Rows from block 2, named by matrix and row number. Rows with one number belong to one attention dimension. Each number is 128 + 32 x the weight over the matrix's rms, rounded and kept within 0 to 255. All counts start at 0. Numbers have three digits each.
# v: attention query, key and value (stacked) (model.blocks.2.attn.qkv.weight, 1152x384, the v third), inputs 77-153
# proj: attention output (model.blocks.2.attn.proj.weight, 384x384, transposed), outputs 77-153
v.72:135108166175095144118143095136138124131138159094119074209188087163159131084160114144159178114130132105090138174151147141126106167119093145123045100184098113125158120104143128125160136156135115161124107120126093119138174146128146152
v.73:125120131115150168131127123123136171107123101142115193136124150169143147120110137098126107164124156146089110128144147130139144121117118124119118148126102121159166159151160145104158111129093125124118084091136137151127232095162146136
v.74:097143111121159154135141124143054131100151102118137125115086097125138097143076123096105108158109111125163187127124156170182118149112152097186112145144121127076190126090083116163108169124134072135132184130161079169151110114113118129
v.75:127114133142167150082144145160128127090111142093153138138123133136122072154137160099085136143111099142143104148080164153100154100163153118104140099166107092106158088116194141146162130054088119131128107164099135166088089149127124101
v.76:129089109185118195158130127115135151137125111123144149098128063092126135182108119138139127072149183122091157093174110159115082134093154110151162087120150111110141099138135090131106175099145128160141220149120128162119164125099143150
v.77:123153129074165087083143160113092151119126167147090124161148157109117127130116086137089106103108094201138130146135098123117158142110114116112149064120127102095150101123107071123129188090146121184127112086121170170103060108134092113
v.78:101144132166106129085156128125171082104121117085111087052159144102087096159101042102118100123143164105133110100126169093093150125153115133109145198118137135130122169126149147099132139097113130135127130105161142156177143119112104109
v.79:147144081135175145159132127121117160094072108151121142186160102117093152150112129176163145156140155145111143161127169109113106118139074150070113189166122112108121133127138053119129125159093160150109085125119181128107136078138140143
v.80:112120150163101107072183135160122076129146110144107085043123116110103114129135123090118114139093026082103157134150087144126203131083119150135110142134113125145068143161079102089112078088050134145131072122154135255129073098086112098
v.81:117153184107173114082166154125151158087139125137140190142135145153134131131127136170143145147158131197166144127148119143148173127156149135111037135111134083119152178120204101142163138182133146099132167136140075233099088092176134127
v.82:086150093081139113133142162190156150078086142131110160135099114149133125140133111100165120152148117127132125103110106118137136118138106092166122167115139163151079171109147220149112159088109116152120077141155161060146149104146137160
v.83:093106114105118126118153106133110100159099136135138154006175106102136130190110125080091078111119127190087158131120163147100129108124098136121152168063096191176112107137165228103172117093105124052128206139135116109052081094121143126
v.84:112115113113178093133121107203164144092120171128121184074192136040173169105092085145090109164149176143089117146102099117179159116130145089145162097186132092157144086129113152160116098137179157088137114153182148155100188121096123154
v.85:112136128107061129127070172117116143165142125148149215102097104110115193169147161090085104116103082121123149097131107168108134110071150132144090159113184119119115079123157190178128106172087084151131151145069108174090031145142124131
v.86:077131104108202113114165163126105140090111127128140118057122115136137149108126119105135119148112171133084084133164162109109122104149101131126105104110092133099146113140109110077127074171089146090127197168134132146113187137108118169
v.87:129189138190122073170086174173145130139072118169112152173154128149128175136184178137111114131109179124176130150106072100103161113131135114130143143152103134124130147112098056171133131112128143079124076157121068148152121173127161111
v.88:149116117139137094178091109154121151166100121140130073118147120128139113106120113133088103122167144094136156118180089122105133102165146083181159094167164128111167123158094132139082157115139094107128132127103082133097078163104134116
v.89:111157141183083127140124149149111110137124089116143137184128155172139155153123176076123165124098052151104151154128164113168092138115148104134113133147134106090145141134161169114143159140084094136128065081145105114137126096101131123
v.90:101154134109125095050184129100145167153123207119108164101071092214172108115113126114203139138110182128143080110117132166102120163137155150124076074099167091143147137128122184150149158157099119202120110116166136217100178108157095138
v.91:114092138152079143133139101096192106117129115170085116191093129120077168114154110107138147128160150088091062142140136087081086125095107187073117131133163139095184181109090135077104108118132124137123202093128173076165127152109141136
v.92:069144154125142112140114146112151152159123110181090114101134112114084157144125140117153117103126088110127115089132146139100119101103162132112171091137151177089043156113103168121141129104115128174124147135119139154168174146140122122
v.93:173134156198097133157141151111155125171136134074127105216124113171148123156131139137139128144105173130162113136114078114156101130146143154177159121119162131090109130143139110159100177093125129116126156138128125101119092183130134115
v.94:147128131091124102120130094138156160150138107125116155156137106139118193095165131136113175162089156149140110197144142124102165126094131171110169125069176095120182146149113137124128123124059171154138169098126141129168118099133109104
v.95:142098121117135128200143099106137095125118121124076095150167157156100067162139122078076129130135146140072116106131179132110159137109074080125141137140156138119177130128158089119140130162116103096124136085095153186143080131156151126
v.96:131159072130142050100090089112151138179107186144171156008027121083132136116105093134112099100155211079136068140174076161095154104049125147094227071116106131150072096142130206163132142143180066133128111181116136143120114130138100073
v.97:114117197177095125114209091106161138130192120059089190019154162104123161167168153130169180120112017101132121110073121134142089130146139102094090122136122131105123128128148108116139097126155176146142173193167115187178091159147116103
v.98:130109119124166186146098077069182100068157116188169068148049100065128178168109085123091080081129244109138108083135147131112133116114108093128082131137101160112176053128106138116131159066162199122127086160122159093120139128134145085
v.99:096100120149188071154179119185096157156118083065082075153146139096126094099172153108080148082111116130140110122181151187142108156080162106084094165128152131091142110134030084127083128114081174139123120096113043202247236128122050125
v.100:155191137174120159091103104144138111098140097140182120138128075085112118121139126082110143106113175094151133116109107166118125122073134132162068147138118144115087170112170167115174158092111177082129115206149123094114147129116106074
v.101:133153090107076192085124144098136096098183130184132124073056129146103133109140155127080126165121133135186106155167116143123131126111107131150140105133086119072120119084108201061124098130089111151131173164119153156136092137164129171
v.102:123150170103162167146177141198157119176112144151062033148179142129116117141119083144142101124091125111058115158151136121103080124085087166108140154173184130107094180108113161175145148128103137143132115136136174105097100073134129057
v.103:111119209125172152095147140110183114126160144084121099099180144113148057086152135131150159096181139154089114197118124139087117141133100156101160056158112052123169133127111023189201103122095162164127149098121100050108094129142068134
v.104:130124135105074147164087078132126072123136061164141119171111130167122202111132123131101098162081212159086143111154126156121188103172131157100182125088112157108163142127130226058168111154092148143133082170147144124109192118103167132
v.105:063125128104202127192123130138147129131136128147122144004130169110148082140122187149156145109118198131144112141136053100138142124053138104031067102197135128120123160139125111131164074185144163145133095125135076066117050129145129077
v.106:165150156132147153128123070118094119127102110078166129050187060127211200139096159160083104137125072104159147210171144099142153126151098110114095187042146184155179137127162075101108105114109127174123201139111070083099066121151107127
v.107:114215205155097209144090092146207104180212121093099133166112163198113115144116107092097127167161208240085128170127131150108130124119101224104145190160076157161096146208174085156217054168099112158128210131154151167125073111132140127
v.108:108118124191137164119106158136176104118135100149082154221142155166131122161069149102160157172126178096122102144133140118132173172135097076147152156093104132106150151124109120119093169077105183208122143152073097047131176109162144100
v.109:166142140154115110178159118125151162139140105146109114149130143177111248088148138132161114144101156135098070077151151115129121116182127115108141121108174105109224095110127205125194120191136087121137115157111130113203153116150147170
v.110:119109144140145098096124043108130108143100098197076160062102094091131136126146152110179078082129056094101096114090143055159090091154162123147174142111119166157129094110107095109080112127123109085127158134125114255149070153104111067
v.111:082108093031049158131159148112133163084160084113147128134105111129134090095170162088155155094098038082123167127174176149169099140094119141141071121107141155116183103149058089058121175149091167152123170161059138127172094091144163117
v.112:104070121051180064156105174233128168189092121117078039118114125183069162107129095207171106172167192089153145107176152149193123141135119173101185116093132112163160077093057132137092090136190113178140084105129094125192087134184100147
v.113:155143156108031120135148081111134131108115126114166221047099112125101167163148064174178161137145061139121112090096140125117112216165136124125142135141104171148147173067179171150143164113155068103120159129137149117158117170137176081
v.114:138142072157085207161142140157125160147166148085200029192145122124088049174138054125152131095142221088098145134212176150088141168092141133132144134182145198170136129124142116117156167113185129091118226119147092042122143082112106165
v.115:129117140159130089134128186088138120088082166123123139141120104152123183117153071138116118190171191111160115103076191139161139187166123104119162093136138100118101205157078164189131121135092095109127158055127111048135130134142136123
v.116:099126159124119149102158185117099104166103152090158141092114085138114150108124074087047141108122077089135140132081129201101146165123138115203139087070083128089111161122073152119075161062128138070116152110056145147142159224161146093
v.117:122142156223073114123150063139144166124157139147127051129168084181127173095129216140129141120108093129094147141097147128115196142161144088139081158154107175113130181156124154079159135128141106090137094112111116194108126124111132143
v.118:154094099086000179133163184107140173122071207100117121168134170190092118135141217139102112172116068141165089158094144106130131153116158124192111117115166115100103141100154168208100157072112098106132143113144131187167093158153122173
v.119:115152115128125144150113082095008076209147090118126042224092142134101117159186035099064138099119111106099119127099086122130135145103184124126145103137182114089103121145139032126140077128091163129113155117140165073103140112161128131
v.120:087108140107106083127118136132129081143113103165096179082096164168157083148147160085105164115125157094135139122138120119142128125131132181135146089125095096091124139155117236095137102153046133119130109132142087145139139085106140140
v.121:106135102150184131132109149113176133084195120095185155192157077143162161149155072137068114185155115176103153159114136174161203143125118114138137168106119166134129155153114170184205147108140064146135117116138123065183060127167083134
v.122:104172124144244147132114154166151115185112136095092216193182192163150082158061168122082140165124154152145143130126117156093173112147136152102092102205106154119216134140114151138186087120125179129129136140140156156121140092137111087
v.123:088186081093074159165117120054128113185107155083150122117105114204170138151141067143109120164111140133133111181102149124050180182105112124105124082210158114154153116153154083233156099105087151105132186098157138105110147177103139079
v.124:116103121189098147060107120129164179151152145082137058094124131131090120092154142127103110154114042182137131109138114156111112188092172155139128150188145147100089119159151168189232113124113104125120167130112168213152172118136110179
v.125:119122104125141048163122113160141106138145093106140166098068164119110079154114192161075171152110062173167121102162079188142119129116148126115089183152116089106058188126076164160167154181127154153129108135172053119237092190169092126
v.126:142085109103110167111137108070055123132084126178099090117082114112151152171107123100108097101091089104149140156148103126171105115143144150137144116092144109106084092112169146135095134116145100060136198151144114150160174136099094140
v.127:138118143111163104104123161131113155158127124139102118079181097089058143187102124142088210100111179100153180131092115116163150152094132142130132091147119145101073194109118142109125137073147092144128255066119112128110128150113130147
v.128:113083078123112177058126135061158130070144086159112255130107077070153134113122172086103167136157018126105080169097124099142113143159160132149116081083127094123145102098053131132167123143098152129122190141143076114161146139146066126
v.129:110111175044111149121168131138174130090165171113129148131153041083077097119121090116142094166137110104090087123135083150100120135132122144120122208182126174157169124124076096186132108112123123181120194119147134150135098161092131114
v.130:051101137118121120135136153098101127153112092142113061107163190149136138101145125134103129125127098038122099096123110123130133145137155136122112124111082117077122139109106061109128119113191106124124204164140144058133184125104126076
v.131:140145150090096120115050126147098134156106180124067134146139140131087114116071201070163101147122000147154152130129151156166109155119153169113067144175107128136096109149163129089171141109149113152125062127169091063119071149119123092
v.132:105159145133144096050148151148166134098168158126138185072096152149156150130148119155153188099168163174147145122127138119110158108147159149144113135081154110133107070088132134162155097130209123091125136144112115140117115124174145096
v.133:146129108207136125149121127135110160091142126103108179145155151124130116154093158134168095097148217149103089108123161099119162120116089193104098120155151163150153135104149113079131115122113163130122106095119141145119143116127167132
v.134:116118099207198135133137202170158197181130152109107105131141159165112092119116189178109161136083180095144123086150124158121120106127187118134130088166091117118081144186164118116178160166142146085125150158120092099123181126096143189
v.135:119130105072075095102123113152150099168162146119104223135165108129149123085174060107163148143098096150109138118152094194161119142099120110136126130156151114151146088136114183122048120085043078146136095158114147108107212106089131160
v.136:167084186180159151151092127098135100073128105086135100183132107103100134117140166141116116162132135158118136133130088101128181155071093106128144055140160131160175149099211111171145137131112046152127111136121117163161161120102162156
v.137:107092134174121130188144094077156104155149115126172000238183126151102129154154157131150094123099135105136131147133074138119162129108140121130157157096123099122116115166169072111083155099159170181123061107098140177127114133106148145
v.138:147119093121167094133072124102121127134125118134115002164163164125082088085122076095128171117155048107160106127125111137152130090107116136132208185101143189126150183163111167091152126065134101109121111103139198201114159159126154142
v.139:177112155195144128086110119177169137129144110119157169127140081139072142184137106116205160122158160199176188091111158143120173175148094145125023131116149134138117138129204212152124141161168119126121037140153191122163152082186179140
v.140:120155127137182161086152139103171113160095134163175099126146147153137179078116118148114084130156200109159115130082105163187141129154123097109153151140140123095157182110136146154123146073106119117126076137115157044142111136103131107
v.141:107190138043130104093059144155110098131131134140151164002131142139173111129089134105116116174137187116147108132140087133168127163155124121137173138073102120116097137113112137112146125147123111124122070127126098116083072120115105122
v.142:102143050121185110136158161100110143130137175179152084086110115097144064137094112117151140125126243139115095098169083134139115110093138151121108081146094097172107100146121100126144073148084144093118220165144133129146088173105092155
v.143:144144103228191156152100066064150108127133123157119129196080110158103125147110167125109099102111135106078117133098095139101089129114153115119148092143127141168127116093157077134118166177132089112115114209115079141146065150110157112
v.144:126096114071175132108157140110101164137159109092096061223123155111137088098126140172117105103084146124145136136087101123126179141100081133159154139144118100115179160143048100107154159141097129144137197079134095210121109118120151126
v.145:112103154255181093130129129127147116142122136158132114209144136124086132138093147205099123166138203199106079119154101135138148117139136114108136116130165112153140101153090038092097155138103098101135065123162157158137107150143149158
v.146:071156128026108121126139110135100119095122140124178137094117145117149114107113113185122138173128153059162168092147113163132131108138126082117131082126111140142133124139185189148097129098167085088119076210166133123082097123116091139
v.147:133147070140149174158121129141099131078190100129163191105121157116151137124123128118123114154068140098147110162139133134129122141127151107121101138130162146097087087103093103112105092122083137140117071118131143172122120141104142119
v.148:119143135112088108125183086153132107130172139118137192148154128121112087112168093109144168085138067081113123135082153157109131107099146173139121153134098150134145122184106090152126136156108052130120134162150177157202149095127107145
v.149:130110151024072139163173126121123150148178104095116138132137104126112113074150138159166108153099000154154180142109176113122118138152112125142067127156189101136154119142117119120153137132127119145132255129155030204141152143128131110
v.150:153138162255113150071149134136096156139134104161151171152103118144174082119082159086140119100096164092101105080145126153135071121139132153169114171120125157112156136132170160077132126099175095094131246134129151096157112088142181155
v.151:090095109140117112143113112090159154152108133087100068212058157139135106145094168162138142125118183122122138115122121134144149118091108119140047130092124123115122150125182111123087094145153157129131006155093111148105050053127129148
v.152:104097113112093092192103122134134138111138135039114194130170111122140102146113146131165166096117234116138082091086148158129098115177145089161074050177129098142119124172138095089155121120150096138114128139110172031095145136140120143
v.153:112129127061119086082133178083131104117112145174188237138115096127153103117112140198127074084113194150085170090164093138120144123142167135105143112126181099185100131162178124114097111180161092163127183164145139124134155099143137192
v.154:160135129203045134166134080101110141115130090146145071092109168109129161127096130135126121145112175122157169110106124134092107108149145118131086139117089147129075140099183119167159135148175107095125153137130110120111159098168169080
proj.72:138131153142137114100110117116053081142150108103120132173186116127164132138091148170173135085211122133062132184090093093127136088127142109135126132140110173129144093115085061046151146178216112206070060208114122074130098138109185128
proj.73:072132144109145056127101151139104053115101113178109137114051082125095077143140111097151095116169116176136158142175103167146100174082157115153162118127171091113107080147054108130095081162156152105127111070149124107130199157128093103
proj.74:059109106155099074117162085146128145116105130146110186142093184166120199122087078141112098116140155116118114080165140071139191140143125134114136125086138106144147111146141141082134118172150129133135167177133112134148174161139097142
proj.75:092106112185105126102169109126140166132152096054106099095197146166100155119165077153106040150149109121135089139141114149102148127151146112111237132123074187178131138145071155127147132062183092122131104173123138062221094101104127135
proj.76:104136131160110101154171191126180172126130127083101187217137132118159046137186157032102078152127135163131170141117135127132103090120122114110123142157129157149133120133192088106175121151176174040120129220145157162155114076122194110
proj.77:084127068124106145109162144168097133137178057124121091130125151150069195099168124158200145124139164166072113125056127134149143065131121079210114095083137199118134067164116181135110133149159100163198122144133137114129155185108117160
proj.78:158090126115089156099123138129098058160163111159128163100090125091134058124092210110160169118089127107129155134119150160122087158134129152148085145186203118101074091103161068164112131080172137102171079108126178146052001190078111126
proj.79:158180183088142062139094090163048129210136173104060083119067101144100133133153068151189119171115119150169133107186067152145107084120095101118200120069137153172133062130124091088146164164106081086190043077109183129100139108117121146
proj.80:118074118195016196087119223115068134092110183088125109135114135114098081085144186170158118105153166155120068130149147144114140132141121133155007120094157123144115164120166075196152169127148104127135146143094183103151083167173162158
proj.81:143111038182133117132143113154130087063061199085160146110127136116108086125085130067111155151109198007129132104112079131061139069142163161131094153218099126112085085110092208087157165145118176084214063145099140110051066086155139101
proj.82:170135144061131098112070096122089165109154200131184138160105179101175124134109135127166136114097112104091089088142144141072118094107141129112130118158077073100087121085145072090158097067142109138084191044151092129123121119123055177
proj.83:113173145129095120094147116138148173170189174199135140121115121105144101090157191113094136151145147121193152101149089069153153146118103095148106120056145132117096124089160103159096082158149134098127237137118155204164157075151119162
proj.84:107086094102118108163153073176077135127150159136055152137085116114132128160127078180172098120093181094090165094074126129133152175096109129145079137160138108143044127155107200128114145189102132080118124155139165147135109229124067122
proj.85:196157125129165092165233095149148080074113077107158156168184171175229116144092158142248124134127173165135144177110071222088145126118132142087059195247123033109073132142081130081161107176139137140090153111113092173138036115135203139
proj.86:143139152133142155137046090138134206180180189126158188118148103195116196142106113170139145116124133109116139155131078093128112135130137100130086144077095149102150097146124153103093138132094074168089191080179123175080150113146106127
proj.87:065124131106100095094142097101089195085163119174106110194075156144123124158105108107118105155117088099179144114188142182103103130155155137112155066089081165087163140141192048212073082114077097109064096096124122135176193094094052157
proj.88:116162112115164064115146138097086166133130189142085133123155162140106133188199070114128146123136132160171140126050169136168191066154146104137092105105176103147175085105114099145112164185145100146110098142157134111133142140122135149
proj.89:138093122159127135128106160135172105145146160191130145183133124109096044126108116135184107078119159166130176109134099115110116139102127152140102156183111105137145083120080080112137137138149153115033133129092108126110134147152119097
proj.90:141182128152120135114048104165040091189119158135113118135183101155089093090143143145096159076207111199116130142099059105155100139129114127099069079097162095113071148160110131102105135163190126149120092113168115126108145138148150051
proj.91:131129118122137159070163197166132136149213107051140103134121055199146012150126166092184110120116063113148132156110019176116101066140107148116081134117119117115169034151066130081138162114116109096074120102123240136092138028226128152
proj.92:107198088079157114126144170103063128058121102175175167136124168112117131127047167088138142110162110143107163120160097141125146085147118121040129098108109199091156133127057058148080130192196060128190102073131147115126092132134116098
proj.93:124105130136136160146159149121151114089084059125141096083127165097073127134165136136151143177101131156161095162140082142098182147123154111103231059144142144164085117102148213100176119098109153122239093129142095105187136123126174114
proj.94:141140173119096145142164122158146158169052026090148113098146128148146069161180083180176137128097101176152127133150180190107089155119147111108177112095135052108150075078114197062125124108112135189149136024113105145121159142055161103
proj.95:221159121138122166147160161155133118143063110126130132051076137165138098165152129085147084136179091155113156107133195091117156143106162103144216141125148104101119114155136123141143119133213191120151086128136154071138114182110059169
proj.96:132120166140174160198125144077184164134124163181140159091101117113170163163132118177132142131140034124185126135067113163142188160086132102103151168137072147106228133116181088124115046137176102159062135175132136196164210135132115134
proj.97:092106111200172118089121145128097139116113130181116153077137130075072156099073132096106087107138159098153150142154156122122111133072165157105086127132140138149070100108038120136109109116126111108052170148147095187147177121188104126
proj.98:089115089095143106113140140111112113155131143195115070097118136099155133126075163151115102173140120073141101128114139161142170191096140142139159133135094143164186151137128072111146097145154133092153125138162138087111175119150084159
proj.99:121125158126126205112108174104127131145124126134120198176123131106165108156098158111115132124150100080154086132088134113114169159140110131126075122140108161127130116153112143073163144133180118186209002194132137158104164103119158139
proj.100:169182059111142080175132164115128120122076159145104164091044100076135174089102174113132115085142120108171114143063196138112123136104153089159159078159130086099114119135103140093091143174146121132139137140118136106122176124156121118
proj.101:104116163119198137149179102152144130096179117136147146073079135151184174104124125134153130133110107112156132087101104106130102106120122105122198162088102188110082169160128067115105162130139196108182151132107110138093061119129122145
proj.102:157155066071097082178143110108185129119178093142118151138131112079097097127083170157107135140108109175122127136158078151135194153126114155106135142132156091128204106159119207115138164120139130126104167113138172153112169130130134106
proj.103:076158088196160110139162130162124117138132062167137255166109146120172083130150127116120170127129111158171097151204183148130101112142089128120154041135177110088087129134123171157117141178131142140189117086124146081108255123121137171
proj.104:154070053082181080103126153049101071095095205140143066099136090116095092149131132108070114122176089074078107181099117103166102107074132162161148119209119163152081106128094064144091089098126165095158087108136160192101114191143096139
proj.105:138130140097151111089106125180148094145016105071132123040149128093081116131143049143093150112154082152113134140135134150114099100128150152133210070130177152112136080137167128104100109153087138112124112156117096047183200180092154115
proj.106:087115122128146078058150113084095133153151141127198127122097142120159079122166119179139110158107157116104151110157103168095150168104149145083141194087098162109067139129083022106141104166116111119167228117146110083174161131128072137
proj.107:069181099079150090093136171005125139072193212105101088255141153117160124127090099107106134126152067146143091144153099091125012129105127169181137185154144143155145129141104162077091126127193095106089213142123140099096154162131124122
proj.108:119093098153102138135156072101122113120119171149133104189146133113135061132123215144170122097112111145093132147166116102088114150098147125139171193098054211104086198140108137123121112113160061130130191106110078028095119144143134138
proj.109:095133094121125102119118081114137090119164177036116132116101113161140044169171102100197145147143075119152141156088136107119098090134128161114062090156127135130099114179114079143133100096110145151145143141139104203118038164139113155
proj.110:152098189202128104129124115057102119169159183130106147128130134078160073144152119165132164097152116142143091115181076150102089125135153100151075131109129115131131162163133108107145072125159037121147104144132145202081162110102181130
proj.111:164141106044142096110110125140148064149173187115118165148120082092148084139158134170129137093118214086096147162110105104114145097129144138126063085148152113176124126120164143155127172087082109126150163105139147097107102161121114120
proj.112:180124120105195139144142117060085120143112179172126194000158148176103146171108102137153141135125091112099095070101078132183061152128146108109162172117134139124139133132086170152114138131130113122187041088116132049100129145099116132
proj.113:118152082154156147147112201079140073116143121108105036143137088128133090100125188134152138108144170094104143109135088122145185106139140172079067168123188118102058112134059138085127139096094137091112199187145147103137167177150202070
proj.114:025136153107128111088153134078114042077141108164155235129067160191059183070125135124120127159124102106136101094083124106119179098136094110105132085152110178130098075082129180149166156112108114111160109120144116053172149190147091123
proj.115:203109120190129198134116113109116107132079099140133084127132118128116118107138173096139133145097135107127127154109122093111161122098147141144233160133141160187133095153174146199093106144130112123197163085110099043052021170135186113
proj.116:131129116136115118119074134159098143140115144143150171140123111174080132143166153156057107157160154171130124126165119167111147097129166153109194142160101112183152134133149145117102132149142178121124193101134107139099081110162070144
proj.117:203071085165172101115098130110156121098118159096113116193140143128132141121145124097155114148113136154145146161154093097115178211132118147084126111109141149106182067185199137126162134189139146151156110131138171208110096156117126118
proj.118:096138125037165167192172066095144121117110042177158146205110119100130118135134115124143178096147255153171123112085167166083090093132145114142078178117162160150139152137088000146098154130133112055173070117122150152113093138141138169
proj.119:160101147051109055170166085144081167163176167076168132233119154091182143080163149135087128120135162079123148160172118122136140070162094086104043094145087104126138078133094103128130116135137182173104170114149150048128102135128120132
proj.120:137030106081187156145151150145136150136123108055092102160153187124137148146170146117170113150158060109077119130090075148092190116134114166144187083147091160132090109168100067124146094142149175101120102130118113162071037145158139130
proj.121:123127163204097111127120125077105171126184115167115124184095128100166085145089189147116133133094177103175052148167096110104129147135109154116106159130149153135128175162145132163114162092091115131076106091119132053132129122123132178
proj.122:133106116106039165133095170086114132135126134139115086217161130100121123125109093095080145136148054151118171147079109122134107183159108171166170071080098148114118142116145123134108100107078142123110192080132174198129111105145127108
proj.123:152119116095110149083117151085114209052125110153157076233138129167161160134143143133092148107111155100139122129188088068091103162132136137110176146152109076100142116103143134138148055129210132125145198155134175097121181084155069165
proj.124:102101095135204094115131141070163049110121055179146224140106132174083135159096168114160118122130152095076144143161098151132135121163140113148165117112126191130182122115070150164089183120108083120132142075141103248150156128054190118
proj.125:110113118096192082157136156167081113143158115184134115144086150138110168141082088128110110091102182117121133127082149125075098115106077132133041142103140105121143092114122058140119131114133112162138035128110102105053131104202124106
proj.126:169101170104165152178093113138112165093146147158132152121097122103145125130120150146140150080101162131146158167120149078146123174117088093155121127119111092159121124123154045139116165121129083131139173127142099222079105119133092064
proj.127:168160136160061110111153115191134174157109163085161178007130103099155134109154098123071155125171036114188135124120169125105083142127143126114146094109072105134138078149176173114117121101118144152077223084155156121125088123151114166
proj.128:149140129065154132155080100144126120150109133090095024140125108092171118177080110167103132113118175080112092132157154105137162134139099147136131129143104106151131179172133102105111145159101178156163153128119090077127114104128147147
proj.129:145090123067108115161130169145074154137138054150122118197089153083109134156115142166144121129114137103122102111157150099124137098129182111123168166139077144132096125106111178124101151112114096120153164139148132193150022133101167111
proj.130:198122089059133121125111165121141176143107119132128147102145158142142143116165131142102156130112150088104114125111135134155102146117151105132201148130068065133102152108196177102088154130131104080090168149180120042161168142111081177
proj.131:170162158144125099144134079119113140122073136130126120165129151134156104140149121159093123151104249145103098142163151112150149151152140113134175109100137103117142142101110138151088138185139133097099050127115118059132064148137132128
proj.132:102131195028110178110164064104108119155141121133152054041129142175112120154157093126146111126104048206115160125124112118137092094128144119126161149096102118116143172133085053162148128083086079107124118106132115072098092141134117119
proj.133:122145170219175099134171135167124091123125123102165120093107138104138136124173051109151152136173065132132138129131127105111155113131132126144136079096165124150112087116106129122097084136122091161176122136151115161175167155122126134
proj.134:166096142169149150178123155110183098115148167143116050115115164134153186152115199127151152170133109084121128139119157123129146119118138110141099155137157110109161138153096063105141098100138189136163173149140155167093113155135111168
proj.135:126086114127094154133130091132128118103146119083130104144127141096157115117127217136144152119157094138108103145122153062123150115140131122090149093149121103143109164137096043106131141079106155123137045109107082067157172164093161145
proj.136:131129103137108059139101097199140115148112183140133146148179116134172128121102112125135126119138114180101135127127157153111096139128145133154029087095178083115121145082101137115166096156112122155138146097152155132084146118136137107
proj.137:103103149111140092208127102133117180150139126150161209110119102138205092148135194144178110117113166085129102114158135117160125152122105127121122137140125117113111149127154164097113162113113108152174137105125173196112110108137115120
proj.138:147136169042125111124102101178168144122174093152154255176157108099175147101151208127111147130124255124132152134140134134113110098137114130125084066145141103121134139120168122103120132116106149086149154137131172178096192085159111105
proj.139:121040126255137097169153134180117135117155115074110130124168141172121119144122076087119106134132125149174146104162112135134094089129108101114156101098204072114142152127069088145128155130164130148128034081117090168146121124095107137
proj.140:146192155141081106132119117149144141138135122067124132098165110071133069159128122090128162096101106178125138132143120125159116136156166140116108128153137119132108130116082173093181094118136150153053029159124115065092046131146102111
proj.141:096123166061220157166094084138122083135135132100147131091127151145088165147098068175101078155116112077148126143167210154130128137112132138118086136161084144111096141119124058109097115117101138129102063146121106155169145147125144128
proj.142:115171150120114104111118205180133123127131087117166124070143143078107139106147174127108117108129071164067139142080170123114103104120102130145097154139126080090139113158074178145118106102160131142160153127159132130141188100113108077
proj.143:134150125218079106110119091178134091138159125113155197168162106082161106104108127137103111120123131117127135108138128130124129109114132170112099073089136155162150064158177149110164089128144134144152109183113146124128085119147128132
proj.144:180138147090084143116091147132128157108075147158131178199118173133136125103141117114117106130068158166118153132139131135141089170101133130165094149117144114120119175131218127127113114113143109106174253117146134255120121152125139144
proj.145:139140093242130148157126119079131102165126133112119150113132164139144114115133081121133129122117018104143141113095140152140144122132107140107102142117130135149133131149150167127109087160114111088082118148131134136142165118087132136
proj.146:147148163048128190161166106162131116132152098145100139115105163155192210114105154115136100119120109140190100073096135141159122123144082093120102102126100140132123184103060099153150131122091124100188087125124168121110114043099138160
proj.147:143118125166131110106122133151102111116164112092160105070083114076109109085119087178106153138104072118121168140127178112160173120144136114120135132139131114177085111114124145141142118098135125127201086145155144129162148114202121139
proj.148:164107133026171145135146074110126096129160103083137082175115160123120124164120152170195122128128176095115159150128078133141178145102145112093115139127131169103120099101093087140157082164114102120083145178114122149137130162152160127
proj.149:119120155004148129142128109158154121148123103178132066124129100115124171080137122152139152110116205150118125132117105131103161138116094162121147137107172163141138106128096065140116124097152092144188255114101100203059097189123133109
proj.150:162105128175167166123135125122129154130139138073103119106117144110109156124078130103140109083170099097129135095099133114139125104135126162130170105161153151160107138154125144114123140138165131100144217170100131082095175137144113122
proj.151:165145118177163102100113103186128139127108105148107232159110133145140178115162081101073107149113131156154119104131164130155133114129144168086144108101137130100120129118125140161130151128081199068090080108103047153141156191107088166
proj.152:073116145156130163112086120100140158137158110100099069071118140106074100095155111163099176138138021101115124132111144149148133168131123156120232068154121128089117138135110117080107129158123120135107110146110151052150060121148144120
proj.153:124130116072125106189108147143158151094094149115128013080111156125129091119154154121131153126130012106115127146108122136112169089097151122167130108144110120107103120168059138155138089176136132115184155137163135144180137161116123114
proj.154:125124155237186123150135076172115136151147093094127178100091172179131188132140143128152175082136068114165118160170149117127152117152128092115171106145113166148162135119088147155165142093088115148181120111126101151133129129140135157